Rows from block 12 of a small multi-label image tagger, named by matrix and row number. Rows with one number belong to one channel. Each number is 500 + 40 x the weight over its row's rms, rounded and kept within 0 to 999. All counts start at 0. Numbers have three digits each. After the name is the row's rms in percent of the matrix's.
After each channel's rows are labels from the 100 images, of 14976, where the channel reaches its highest value: "strongest on" is what is common among them. Only what is clearly more common there than usual is listed. The data: made-up road signs on poles. In brackets: how many of the 100.
# convs0: expand pointwise conv (model.blocks.12.convs.0.weight, 480x80x1x1), inputs 0-79
# convs1: depthwise 3x3 conv, stride 2 (model.blocks.12.convs.1.weight, 480x1x3x3), a 3x3 kernel
# convs2: project pointwise conv (model.blocks.12.convs.2.weight, 160x480x1x1, transposed), outputs 0-79

convs0.430 100:516468468512534469401517554559514566481548470534506545473491457520498522508527494482431452561475497526505512506474473555527479531437430543518484421491486495572456448530535497586507493511479459498453450531438537479517519455554453605504538534
convs1.430 100:532452446537490457451550508
convs2.430 091:457511512431488483485533484453559541473459483461558480495483552554477477519479429507408450523484508494447522548505515483542530484474478502512505459536525478505514589536481516569513531442520475514493524532472499511537496561552502474481456535
strongest on: A (29)

convs0.117 103:521453447482579484453537511451503532472484528515436485453484486510487524581534487550513512505431520475504511419511460525455482454460419534494489529521545553523432515525561443534482468605566495518516480518425497533558504447464500561507541466
convs1.117 098:484442460554531505526557537
convs2.117 089:463479507518529502465582622516409550502442452512477456536538521500532453518503479509441495460486546543411443438450503408493504523487496538513443504465431521411498474535495446534522482466488549471480483471506473517522472556531481410538439523
strongest on: T (35); ! (28)

convs0.33 101:502500550512502484432482536351584579553499538503534517468506480446481527484451494530544510453468488483514498518470489459525564476434503457449549493481545473458449521504484456470455414565487503456451475509486514520550489440517537532499450473
convs1.33 088:507523516463428452541545532
convs2.33 106:513492477486494463495478470515475492518455478522499470521549516539491567494470500497542416454487436444511491488483485426527534605513473481428586523512488543528528447553500494540527507503433475526512482543512492426448445467522499434592483509
strongest on: T (49); triangle sign (47)

convs0.25 101:577502481539500521410563499471520548482478499427498511387507502539433511491533504492428452525405454523477497519545468514553428508493435546497425491524481460524429513542538496492480510514485495514513480463464549576540486448554501492462478495
convs1.25 089:550557465546548469530516470
convs2.25 087:469499593519534543497462467514466504502595496501564465506470468455478449549578505517474506551539561487503526493460502545447490418476483536468462445488464535523530483521457498509537521441462500477508563537530426491500482551489503488493572500
strongest on: A (76)

convs0.197 096:548529516532484484514450451495531482506420460548434477472533471526551492532491501560370559483536499548529524510486511436492514465539441448487499526539473469486475492556517505439550492561567557491577583528531486517501498529501517520415515524
convs1.197 109:540553520552557510543538488
convs2.197 106:499474555521506492511492474545506486492525478481525529482464561548462489490476501485522475438454591432486436550597528528526385513504485507540484512518499508448489548425502526434567537432457494502533499492493497538509519537487521570477545518
strongest on: brown face (100)

convs0.3 102:486498505492481563484466533455527463490501476443567489553570435444483517469435510509423460537501427559499424497538616502505520520450487480423525569528489488476498511492507534505533467525504471430464504551578511449512502428499464483468479466
convs1.3 092:438460525460464548513554490
convs2.3 090:461560488534503483459507480541486474458479420390461444476582546538542434562496448452496513435525470505537450491447564458537528560480523428540507490532492488485462475547479454508518532577532508486495508500538520506433509570543497522491448497
strongest on: 20 (64); 10 (33)

convs0.473 099:484571481525478561510498473527514470525502442500524462496506502517514494462579584520548555520490509567507436508541533535421518436484550530475390542560427523463425510540479471482476501497517563533448584484559444537523520497521510509478494487
convs1.473 103:533532461544524455514526427
convs2.473 093:519537513512574549501461486506533457439534499478495460485463468431498434487547543463545466478484470492544498517510548592492476434542496503540465533483486464504577432466432517440545475482494528461527502473551561506450479506524526555460491530
strongest on: 20 (52)

convs0.316 100:506482475469504486486495533438438471501557520478515440517512555506509577432619419452423475486556478526508553468525521514492510485474519536519510543501514503506499520537479426587586470480482458514574473472540493480533531490500478544599500504
convs1.316 093:502530492541548562520541559
convs2.316 084:530505489503581497450497507581563499510515459442519450462459496612544538421522485539515515518523435572444492472514510461479504561404488557470520418529474491498391512535515556455541559488544516497568530473512527528495532487495525526479541422
strongest on: orange rim (72)

convs0.459 099:527447477538466442524469531450519409530511496464507510520457560464536539445580476466506528485563485573459495501520494496502541432515536568518499527428489503525515478509480504495530452517474482527496550437511384453517482568578437485555512473
convs1.459 109:488522518447427443520538515
convs2.459 095:443533534494501481462509480532506570492449554471464424496501539529546432517541533585458503484444519586476528457507465511415525440506503532466534485534435535534441544476559521483563459423533539470452565448493509470510517498499548455498459483
strongest on: orange rim (92); hexagon sign (53)

convs0.474 098:488509538501491536439496431501430482531442497468519558469579521486482463466413479533510486476461451515499511522455521506479487501444606509532539448485443493515431454508507513400516535457556471494462478509489518541501481606530446489572527521
convs1.474 078:537520495508566558513556540
convs2.474 092:515403483480490571461498509475465468564487552532483550561578482469476475456519415620460563512539482537536536477482542505485597435537479456533478481480479528559504529491499459519451489514527466539498494513479534423473515552512529439456483533
strongest on: brown rim (85); purple face (31)

convs0.465 101:528470473533455495560540509481517498528493449490505524408558532525534487494514494530460550472461408487541564504492467601495564517512484463468547484517550467534508545478477451478530450497586538526523468496459633518508453456483563503469502511
convs1.465 103:474488480484449430448503551
convs2.465 101:561518479439523478482477516515524617517472541556516527453416509511529575472443525483516412576481485484455538543590425519491442549504509544474464544535595439470562555449574502532440453432505504484475551486459455521569526500438501491556473532
strongest on: square sign (42); black face (33)

convs0.337 099:460521519533502508551510457536470480520521436479545480502541530456593434474509488490576562543570505561529467532460569471495496469510543539555488520573448527506459585460494489537534557481505544516528535473551428423533547529499475496559484501
convs1.337 113:510519535433433449519478485
convs2.337 108:499490512503497470506548517420456477500519481587500528506474583477487518483537459523508505511517557492493547521459417483472541476496417484498534451570456500473490520519520509480526509431557487534528562487527550543454479490466525528487551376
strongest on: circle sign (61); pink rim (38)

convs0.187 103:449441537507493479493470486486485473426571496460532485500539499452519471507474439503461477498496536499441445544441526532387508491432462469521501533505467438396425456531558515479469466515518485469492491531457480464491604495497461485532575487
convs1.187 091:472450471444466473478443461
convs2.187 125:493489434557565515470503495497443510522494540464586455489524454490474480459514555444444505416480553497455490504478483570487530501490427580450488507475517510543429516510486538471566522504485539500485545547510532494530500402526530489467555485
strongest on: yellow rim (43); blue rim (27)

convs0.342 099:546472480550507567405489531485564561562538472504489534472485497520472528422530533510461528550424490511518456503540545532545412495498509532503461498507431477506411442537621510501488515495495487522491511493460567501507465483488501566441521520
convs1.342 097:537551533489531577470481533
convs2.342 095:507556584489471584504523482506520490513549512480560500551470507498473490532530475573458547509454560539453475445505517533519467445493484541514508482500509549432499495464499494530498486437536492422454476461479445531584504497438495473429520480
strongest on: A (83)

convs0.426 099:501465511532522493497485512522491498518564465462539474492417512527563462453557446514485530437541542508460557517537518500516482526516479589512519473491447504542519508471502547574484519569477501505375489490516422418510566566509428536511516455
convs1.426 104:524502497488553508427426497
convs2.426 090:507593489501467476513473500565517539545450514486448458454494511549488488531528555535496456469525534520457529558604477495492437518484461515507546523512514450520548603487558461497559485467449552469445505492539452497507498493531522447528420545
strongest on: pink rim (98)

convs0.341 101:465457441502484557553534491534455549517483554469447542532506533496483509480506448536495527467538492499432395473482480548476485534463514453528510572531594456534482503513514485592449503472438495499530455531506494548413494494469520570582463503
convs1.341 099:486563445518517552509554528
convs2.341 084:498539511528544544478448557427471474471554473481574476524471460479597521500483564414575427509463541472459502547478498510477429547486474538495438552506544481425488434495536578558463465465498479468480504494486484519557503507479449493517530475
strongest on: grey rim (98)

convs0.274 099:534541514515502538551525501493542449511534436523454488467526554526523494526484528560430507534433466543559501536513504557463537472516477439439470510536526514446517505484490492506551494522603513448544566612564568549462472505531520481450548477
convs1.274 094:527515536538568500574520489
convs2.274 081:543571499484498485507538433553433489442540453468490496513502576557452413571488533529430507460516486457537450504528517510538438430490528498465522469519492502478461462452478517419590560487550565497493543517519490519475520488565520516423553476
strongest on: brown face (52); black face (36); & (29)

convs0.181 098:498517461526530559480491465557445527485540523652507503555500518467570459422483510477485464488448492499581478512576483438501510445483502435516520451516475528566491519524516504489501518508466496527470584483506523527547458467443479593498502491
convs1.181 101:512498442554545509562541480
convs2.181 084:486554453534500506497516533582522491469543503500469526494514510513496450515470532536532573491576523459501525506497430480463510509419519497504494547503473409513458563480523538505508506528461534579470514412520503536528556454525517578428496489
strongest on: triangle sign (69); 10 (44); 90 (35)

convs0.434 101:489395543482498455527502473476500433491486459441567481442448526475575466513470449485536546511493450519514512584533486498433525473482558561530557471501419463549501499501544527526450464578505512505469547462491436508551540532498475527564536493
convs1.434 095:507534453472547545498423510
convs2.434 086:549490406439448524539465525545507574581412484441470529450533484531585537496432476567475550515527511454513481504528546492479477491490554462474543468445574427531585520443526497483479550551507489528442429495558441493549521558480447456521452568
strongest on: pink rim (45); brown rim (44); circle sign (44)

convs0.356 102:504495534494442591528508504488445494496502505481511484586507561476483503469541431573454574418548471509483452443461528534477513476479492480492497529503525483525503469558468445503590493484529498513558481541567534484432512454505460543571500597
convs1.356 098:522527497524584535504540553
convs2.356 101:471477502520552561469497469421492452493479430459532482540419524467493513490456514478455475482490475570486507447448535417511518509436481489481466510516481495518452455551448499486448499537504468472502473501539559491496499500550454550481576429
strongest on: yellow rim (57); white rim (38)

convs0.472 103:519469440492522545438445486479436519397483551482487512478464516571419542481474484453482516492459479526461536531536502452472482460459470477516438495465485449559444442561518461512459517537437458509468539556536471565427528473491525567462510509
convs1.472 102:458508524428533564471517521
convs2.472 110:539552516502521526450460490454443473584509509495472519562546475447511487492508519530604471478449523557577576498529509550409469502505489526559492527526517484526477526544486486450517409494495515440546532490481562487481493526483522533503495420
strongest on: square sign (55)

convs0.351 102:462450450479488572490511554456514531560481484507532428476565475555559529439447539466469512563493454530514438507549573471536509449446502483473467512529481557486472505487459500528531479531515526457479603529596478498523503481434451548506455491
convs1.351 094:525548528552535454489445461
convs2.351 098:510512510516551558538518421526502512438540461455528515517553486480524501467471463461561511431558534418533515472438529514523493507557478451504535542562478457503463482518469494495486496520477463465527505452524543485481467482466470558414546480
strongest on: 20 (50); B (37)

convs0.438 099:539402518508496492497471460425476443479542473472585466479412510543523520475484397450500519521477421502474558515514535481500477494498505554551547480519504522567524526528518451523550491571523533533449554519500455437502501596512481515534510528
convs1.438 094:527502428531547499466537553
convs2.438 093:508527432432441492501525518573527594577398540473488553469481470553502515576477506477430536470530481530494496459540488538483481550448487504505566524499481502597444567507520488414586507486519567544506510416541518528519496511509514471470448525
strongest on: pink rim (61); circle sign (49); orange rim (37)

convs0.343 100:519566512490432520508514482530423509536484498464439526575494577450380462499482454539521619481494495515463443465482526521557548514461517522537424473543541505553500493506486525495535490517473579528507473520549524504464490473490460492526557550
convs1.343 086:491533509534568559518556520
convs2.343 090:509470569494490513516505480406383453463496468557516522521526578455504464517438515488472451487504548541513522534508476542501501453524462437475469637469515476536513522483524451524466501472465467512484500484534558409471550494550494472473519474
strongest on: yellow rim (100)

convs0.85 098:503536458481530509547534534499550545491554488504495554472453524552509446527557491490513531471416498569513507492443492521451503428477405509519461484515539485543397497555523413507473463485478495516501437504405492506462427551539519554481503539
convs1.85 099:447544540483547536508553539
convs2.85 101:586570589489515425533527466468526503469508476503571506477497480502509522527556400479472498553508502505481455464493559543526451521480458505515543478517503522476502542488482511526516494448474446444500505556488482541510465553485486545532582496
strongest on: A (91)

convs0.227 106:511509483434530515447457474512482522442535577507472444531483493524449510538466445486477460453516504475454497530552539421465479502518448487550490456528504581485511513510540450496449526629562441415514476493554489464507518533439487486492551450
convs1.227 097:437500523453542536449536528
convs2.227 101:516465494585523540518481460495518467476526529579489518511513468491450517502556500476577474511436508519504549500554494491497513435505492510458501466515475514582549576501481559514530397582447488480536510519525581498469517437427561529516523517
strongest on: square sign (55)

convs0.388 101:530503461421480553475519494539474544523471577473388538534476514499462505469479466538451519490512479500444478489501487484531464555463482468550464554535508467532506517547503500552526470527428446515476415517566518611405486482486451545518478492
convs1.388 102:455468484540541479543557453
convs2.388 080:554513523549542558488510552382400449490581431572554483495518459461571541460494528467545435498479572466503528583482503535484485503457454542483458498525550481490499507491531512503489489468484474470486543558545491486511529452475514519453583412
strongest on: grey rim (52); circle sign (48); yellow rim (46)

convs0.393 101:495462481514508510465482507423509430568501476508456497465481519484477521489530456425400470526513453571542550506494517441496519479487529580512539452463484545602490533492501449495572471552505505492461482478520454416524480576486442547513441521
convs1.393 101:487517461525549518454469422
convs2.393 091:485481463527547506463451490547492549539511573546520495483491437534515584496524512556462510470490492537419526452494445517445546486457456571443578432519433505610427542497563543452525505486526530522501544493486526460555472453501532426496489557
strongest on: orange rim (89)

convs0.371 097:468443536505435500543497560477515489541578484437513488587442498467510556462553468443482519504541531500491528530524493459531489461474498588479455464469452574521556566518451442543555492474453442537510507477532474428531502520556470535563488499
convs1.371 096:457429474523516510535556539
convs2.371 093:461467469522584473469434521578543542540468547451451472427446501585515486485550518564484549491505477557449509477508463488436519516450476492419501488485481482534462519474557502475529563465530537546518517471497490476487535494548553449494460509
strongest on: orange rim (94); hexagon sign (79)

convs0.55 098:488502494551481525489469461517459433458535463455481513555521531467494412519462427419489510485539452523493519526537527537533502481522499575467432485460407401509482506490493564506495490490511516474479442517490532428514553429519429473537555556
convs1.55 102:434554543492460522476489549
convs2.55 097:472495581526489525529484490452483361519548432524495542567508530495458497551509505540577510459474517505569529470509483509486484440501542439518511493523430556502541454492529468466529509518513484473540502479502527482466490530417483558501486447
strongest on: square sign (54); red rim (28); green rim (28)

convs0.323 100:537468412453495524475471450537482494479543573524462542470416576484508536539515463447542526526515498467477500521520554471481459494444481475542496567544414483455475422572567472541499527524487503529529450437520479466436533516534498486570527484
convs1.323 119:504415471536438495524481519
convs2.323 092:474450509560474566521508474494431486502510447494503491515518526510529537524526505572476462389462540524497471561519490507471525415548525525526554447467550534512530512517545556472476515588472441475502497547445482516501544462391489434493557477
strongest on: grey rim (47)

convs0.415 101:451560525485509539549498483453524496512522522513513445481543477499595480488497530567560537521478487544585467497565600490456571497465495495462516491507469553460434590521464451482483438541532561491504529430497503480567474455514500496471468450
convs1.415 110:507537445550555483527521555
convs2.415 086:467544508490512532518430420533504509474511494455446462470539451504499429485462479498521433496506443491542538460479470504571520513540552493506444575527461480478495441495436479475531483489475536465511492490536475457445439469531470524512506565
strongest on: 20 (35); 50 (30)

convs0.125 104:526499574521432536535541521487466478480549478501613512548487526468517480424520444510521618475518491445468535488526530528500498522519479533484508474515478454533534486511443487500545521530519533573483463569499514461449529416518505559507507609
convs1.125 099:525540536541554513497471427
convs2.125 087:439425569478431484556491477500509480506423465479494553568474575466426489595537488462423499447485516565513451505517533468538510442516504408590496569462455541553519505543458418486526504547466480543541482470536541533429509567491490488492461499
strongest on: pink rim (70); yellow face (35); white rim (30)

convs0.468 099:551499497465478558413547472539530520499513444451483525437505497536529568474506543481440528524455474525541559466622481535477506529466448504492528502466469534516522510520535473505479556521548486506466516522464628546555498421495510533484556473
convs1.468 094:486443447468469460440522523
convs2.468 083:542462447465535457406508546488468584460424508542524555486466556510520553487473469468457435512496503542485462501486475471482477530531458509511483470521547435487486581534527561496435421508467521506531520501504548512527518587434498484525465581
strongest on: A (31)

convs0.249 104:504481528538454529470619519492518504531531488480480451456489546493474565509453505506442453444497587510468460522527376479503520463446514513466491418449442478514447543544527460462492488452470456488520533555462528522441511478473503537495489432
convs1.249 117:488469465450425441502515518
convs2.249 128:482502496508540564387500507478507486515476491530469491573527512483509480482544545505575456399451513547496509500527548453513487464506442531541496531502489483491513524545557477525517391490463498506494466467472561479535516501490579449521405520
strongest on: square sign (59); arrow up (28)

convs0.433 099:480460612585523469540460463507589469526498442492500437463468411489480512500529507487477429524442495560529535498488534467535534508486513476434521470505470503469471517524491485428457490505513513494475506393476543471458521547524501521447427437
convs1.433 097:571516505550500493517488422
convs2.433 085:454602537568530565458440480536492448558502399474528502500499499514503561524391495465536457482531525511516478486553469542437492502485515471503482517577548444510547536503512483489469535482472408559475551543514448439538548505438475580508531537
strongest on: purple face (43); brown face (32)

convs0.149 096:506462510518437495518490552482457510526522410507506514500544577498521480424505540486528497532491557506541463570518537470533460462421554499432442501478436499455520455498421537489515437499446538495524564528575497511519528503580460432456513464
convs1.149 092:490522548506538549551486430
convs2.149 080:473515498577557529502473523451525471365505522500458504542445557540556446504551499513452537450453479520479493483484455444435479445566516483468476471481498483564505461544573522540491480570535467533450565497476501526502479428451597475426486489
strongest on: 20 (40); black face (32)

convs0.148 100:571476531504526514480508497493480482521519516469544482543399486499489509500556461452572517458552413492481520454537528516535538510451572559482528510526551505565559507505512486597486506537486520518462520495514462395471564521500465577539447557
convs1.148 094:487544504542568532543547531
convs2.148 087:488522434531487519482487518583515564528479601482526479500495488485492500505535589443463485439457537480416468539563463572489448523568411534503513538491570486538468535495547535473583475459508497564486559499507487548503482507459525443478481566
strongest on: orange rim (69); pentagon sign (45); pink rim (31)

convs0.4 099:517502515552515485512418442504502394568450450465413494473486545484494493583519478535395478523530518577480471528512482508471564495459510496480522488466497485462490463535540545449513444536549520484521556509545491508474538589545437483484527492
convs1.4 087:508524524518578549530555521
convs2.4 095:511525568518438451510518416480492488462484454518457519486481594529475537543469492564474432460459497505516478450560481480496439476502549518529534529556466484516501522420501405469550512454447484517485543537432476447461533527547550551466525557
strongest on: brown face (61); brown rim (39)

convs0.129 102:437489409520467548534478472504455451516508506469435555485525544435483537517476410549449496451541516511398404495462480472444500494464557492537528517530484510458440480561515471463536508510500511485495473545487465533506508583497441520504513426
convs1.129 083:494457530492553536523580521
convs2.129 083:500479530477473472502520505424515445478470433474488508469493524521523446460501463524530515567533478561548553472433524462497536532448570500506443510491480448465553466484456421584503545451502510504515486465454451447469570564583520511450470476
strongest on: brown rim (92); hexagon sign (42)

convs0.400 099:427547541575552541488475547449535475535488556528478519516443478470510489487501592582497524492410510529566515418529500569468525484534523493458547484443525580470475485473522544483535451468513534500480515488495520497538402487539490441506469487
convs1.400 118:486460505472436505421468480
convs2.400 114:516502466520591492420473561520460486461486492511467474468565499461495450483467548442515446516526480495566486528510544537538480499517506479489419480485517471507524488481440472452562486539483587526487506443612519478479513550503508573508409486
strongest on: ring (39)

convs0.391 095:550470553481518504528488451562518520462495498497491493585583482522475506489524457556531468508487497480529482461504547499535525502506483414474477459502482507515445519545477508424459464446524459519511572439503635550498585508546494559420481504
convs1.391 085:563555505530558538519525527
convs2.391 109:452565520552453570478440544555535407540535366446511444500506480499540510535473495425546494475533524569490491503477452507400469542458520513497517535516542464538585511571470491452529543510448485567501512557507499481533566456498490532525555510
strongest on: purple face (100); triangle sign (42)

convs0.372 102:470563528501529512512517523555521523462588464476444513486454509506488492506543487512481468553423466463479592529496406484463568488559513532493477447485500566499526544590591491495465512510483462541507473497434500570501405499521535524487521532
convs1.372 088:452501498537574513563529517
convs2.372 082:481534517567479535552580570500547472506506499486558474481479573519432527538525538529488522546516530510503468552504495556469501460440483521596495460454550438529475552503517571556458499574444445463488485504442526555512539505488461537427499512
strongest on: A (82)

convs0.235 097:487484449530541497521477537503538533466471490476458478454471484556554525503585514456456403479505525490581562497546501455507488477586472518472452505530511520491506480467505518523412573549472486442445465438485481519491447523525559532473425420
convs1.235 082:527524492542563528539555544
convs2.235 105:415505485461458572567556449405517430533448448453540544536495517417488514514464492469526503491475480463557491491439533489520533503570529436571484539485504490486569476562506482532420512516510402498510470551517492507465438556485506513462457501
strongest on: orange face (100)

convs0.251 100:416514530462513553545558514446483535540493536514522446446444421581470506475523506540504487474483428456454548500503438467447476496541561515391523495491555510479454516550477490460456418519444539533473491499536472535524508517471506453448475512
convs1.251 099:486449427548528493554517504
convs2.251 099:508509503489577482543473551420527489539441490520463489437441478496463522469462450457475424544482465536553550516540480533506522522597503496488454504507552530472565461486428425489498515486505517480524509572507536468460448538491455530562482562
strongest on: 20 (70); 70 (26)

convs0.361 099:491568437437457532517522546460443488554508537433444527487456516526460498449495510489534548445500427505522470428508510474539504501503559556503504498431466500594517474492479550534524488524464540471422449519503476452459425497525442496458463576
convs1.361 097:489449491482531533409479522
convs2.361 073:547486470554575452555517531503465543495497551514519496480503479438531501452548534478465473424526539484433489528428489540511500470578426525399539494515472531540483529516569537469536510520515497529499520550567490492492513448477504473499565479
strongest on: square sign (47); yellow rim (39)

convs0.236 101:471542497598508464523462534457482484586486482509506517536556507439557489468530516475470409510611548500488456505510558474536499512512523523533526450490482522512465491478445565479514506507489492497561427505481490399530544528576417486533479477
convs1.236 100:554451429532451506509493479
convs2.236 086:600531453462491522491517501425500474565501471489549490511536439473496511487442460448561472528546497486556552482447510498496534586489473524567442524532514468454524536516416495559493502463491473512528528563546501473489516567472471534474518499
strongest on: circle sign (86); brown rim (32)

convs0.12 102:593437503557555511519450459479515476439473446460522443520490514390547481525577448501490504485509483476490407496512556477518510484501483481497434575550503498488489522524525548553514500491569448480534521452517502504546549496572484543577467495
convs1.12 113:489463427545512438516536490
convs2.12 092:554569492461456514410538524579424531547470509491530533565522493518516470522442507486552561558471554502457468461523503497452456563490457562542490460552449512484492572516503557423486447438527471462560504461473527551550491537528483551494507465
strongest on: circle sign (69); grey face (66)

convs0.313 104:462506389536502503482487470507428489553479492465444501399520580509426473525533456524483458448554437528526421512501460514529545543455531469551542471516471468491527510472505507457501487514534547484466434583526484552491441556505454493482477524
convs1.313 091:527519502520564566497546547
convs2.313 098:472528476566450427519547515469444456489444490524534483520509446496459512545530576448466512467507515511507478450486500524452487474513508523470524538454425476530507455506482429513525528544479528516467543479462484419497490452573477498489473437
strongest on: brown rim (69); black rim (26)

convs0.270 102:490500527579452484577489456453514474492536447467525462491500525465490446517479456540492564441474461557494456471486528494486532514511466472493526536487469420506467508530497574429508472520571615499513534541432515462496513526578521393486508525
convs1.270 092:483495431494586526483517527
convs2.270 085:474473608518502529487438493446518475459485468506454536610408581520496489500524527515505522454443572538561512495533577503492415466498501472566512454488460531591486456519518431431617444446476494494555508465462533484494499530529537488490463523
strongest on: brown face (72); square sign (50)

convs0.478 100:488538486485506544514564467443571455549537573481508478474500510519506563467501511535447496497421456520537536522507505607479524560540481478457509468480483483479422564460503437469504462505519491539502441469457564488463449423520580531489461444
convs1.478 101:460454464453431468479477480
convs2.478 122:547489472471516479434518623486514496465535564565491551480511528462519536469494505490507518492536492464449463534512511475503508504465503507555527493523544436494459583501519488501475509512483538526462565430463521511581556535480561543446449498
strongest on: triangle sign (47)

convs0.84 102:506564529544507504529456470468535476495467460533517489561561523521548480505494558511607599502514560443578496453538534469514548454461512458449463507541479494491469547460416496474534469460551531480505519491562479537566483460560532461508450490
convs1.84 109:498521498434529527467419519
convs2.84 092:508529482523564651478478482486533484493518443475502464478450461511506510491554508454556455474456527502548538489550545587566474475486481544547443463530526452535558498492504513448582449526451454412511475516545558474506480519484499551426472559
strongest on: 20 (53)

convs0.335 100:548543499515447508526601514560462527533439463508460554478489551506457436483504477543592568469507426484530461471494507493526487532461492504523478509518523487583567472491460501550527516502489575521513438538561528516477481501509440491526523615
convs1.335 086:446516477451535541529516435
convs2.335 084:468490505503461475473489450458448446491478485494553480538511528466437520519469528470448396470455494513509476553568543524533438490494485491490454593461504507520482514513466471537461500565455517518463473466474553442556579468542419505545471484
strongest on: yellow rim (93)

convs0.396 101:463488538519477489493442511435533490536493500523494448526512466460456493557484523474534476440523540522466428501534484458570472506478560573378545533505512458402449523482483494467491452475458508521514521430524450519575511459472495457466418473
convs1.396 098:508465538526426537499442529
convs2.396 091:526539503491428434469505471498486465512470445504485465508519563484464491538533541454479395511509451508505510508496484456522494529498493491470526461506463575475491450536477439524548523472488518523541518598527476456428494498500451487592456500
strongest on: T (58); red face (26)

convs0.151 100:495522521485497442525470498475521459498450461549449503503540491528531483531528481473406437538477480473635600479500504490476475460567475479427503483457543535514562445491507497453529496540564509451575525487520531445512463548511558462469524495
convs1.151 109:463536567531533546497555511
convs2.151 081:514491526526466520520548525435430430487519401488482539524537617521458517513443565504526409424468533470487525574526470404586482471515524532541453516519539476433513507477511466538510527495471514483526574557483440491433529481503526518458481491
strongest on: brown face (62)

convs0.147 101:399576494547529520532481520510526508489545494551481475537426473467492444470534472498435504493483516478586496423489507457459493549547517522433578463497551535512473500573502510548548518508464529496486500458474511473511442493565566524555405523
convs1.147 105:531563568507495527498491437
convs2.147 087:442545441490410522526548499439527472531501456459487523485565535512503454498460463527482495443468476548493511533542527500557473455514551497535564535460536486435474498496581504487494534488599497455473440481463498531497492454526554442486479493
strongest on: orange face (42); T (28)

convs0.219 099:503541542410549504520450448530557514517486548512531482501505515577495513527528455514488521493513507470533477614506504440514501495531470491551469411572456537566419486569544513536481505558506491521527455463515449489475495472446567560482447534
convs1.219 101:563523488507438429486485478
convs2.219 089:390478498517458584442477513469495467483522503505443462554478518438542507506541495440475509478470542503482497490483455502497468543488429572576490535485487495530409486571529486477534503421551462492572572504410511563483447514504573485411502509
strongest on: triangle sign (48); % (27)

convs0.404 103:494535436452474582489553499555428553544499555471478482502512541498457507454473489601540577468557508501472421488483505478559479539439490480538491495525481492543477529523476483540550512485479423512496471555595485531435503473486449554489471547
convs1.404 089:531496504466561478540445559
convs2.404 086:508544521580518534534535527452455477452553438458538434505495504464491454474512512418471483520497575482524487569522541547493427521522437517540454571465592415457494510467455448559481524501492490494477478554494473522528541510546441566466530436
strongest on: yellow rim (92); hexagon sign (40)

convs0.214 097:490503466489499439422431487481535463533458512520510501475527502539540524568455502483464528552490481571491523563481497460467513475503513568538528433494422542524463499551560492444538522535559540512501553426502413486550493590527437504503554466
convs1.214 126:516476496483433436495432495
convs2.214 094:453497508521516512511504497469516467466525505471549504546470486498460408510542503370520473502527538524531503571495488547546519504533441423544431561443526509447534470562489503591500511510515485500500465480517512523465444450511450489535486455
strongest on: brown face (58)

convs0.102 097:561471470568495471482511462463530567508493547511472544492486502497560496525511477545481521554433561529542529584541470468549490535507409462500506479566444510560440537498434485582563490532500451553531486493502530542514524435544472530549499444
convs1.102 089:453476518467550546520568476
convs2.102 096:435465525518482486454475471592463471585480528508569449415502476526456497556503509558480501562527507481529458492459503510469501554437547518515496440543478570513393505522490482486557489542494541495462480492538476487527497546483454464491478518
strongest on: triangle sign (59); cross (47); drop (35)

convs0.458 102:434542464434485533512461505561457502502543471505506453546545478490521348484502458546532530483530492565549454471470592496464480487484481494529510511520457520518500480489471588575494490459505512446454489482496458446563466532531436496507536545
convs1.458 106:439462433531517541510533526
convs2.458 099:528481480530509478426490549489490490518514546494588491533458541447375484519500579509488483538559533437510503527441497502435466481473428527467512390447488502530559498521450513555471510498492490475552514527517510468515473538482484488504492519
strongest on: triangle sign (61); green rim (41); heart (27)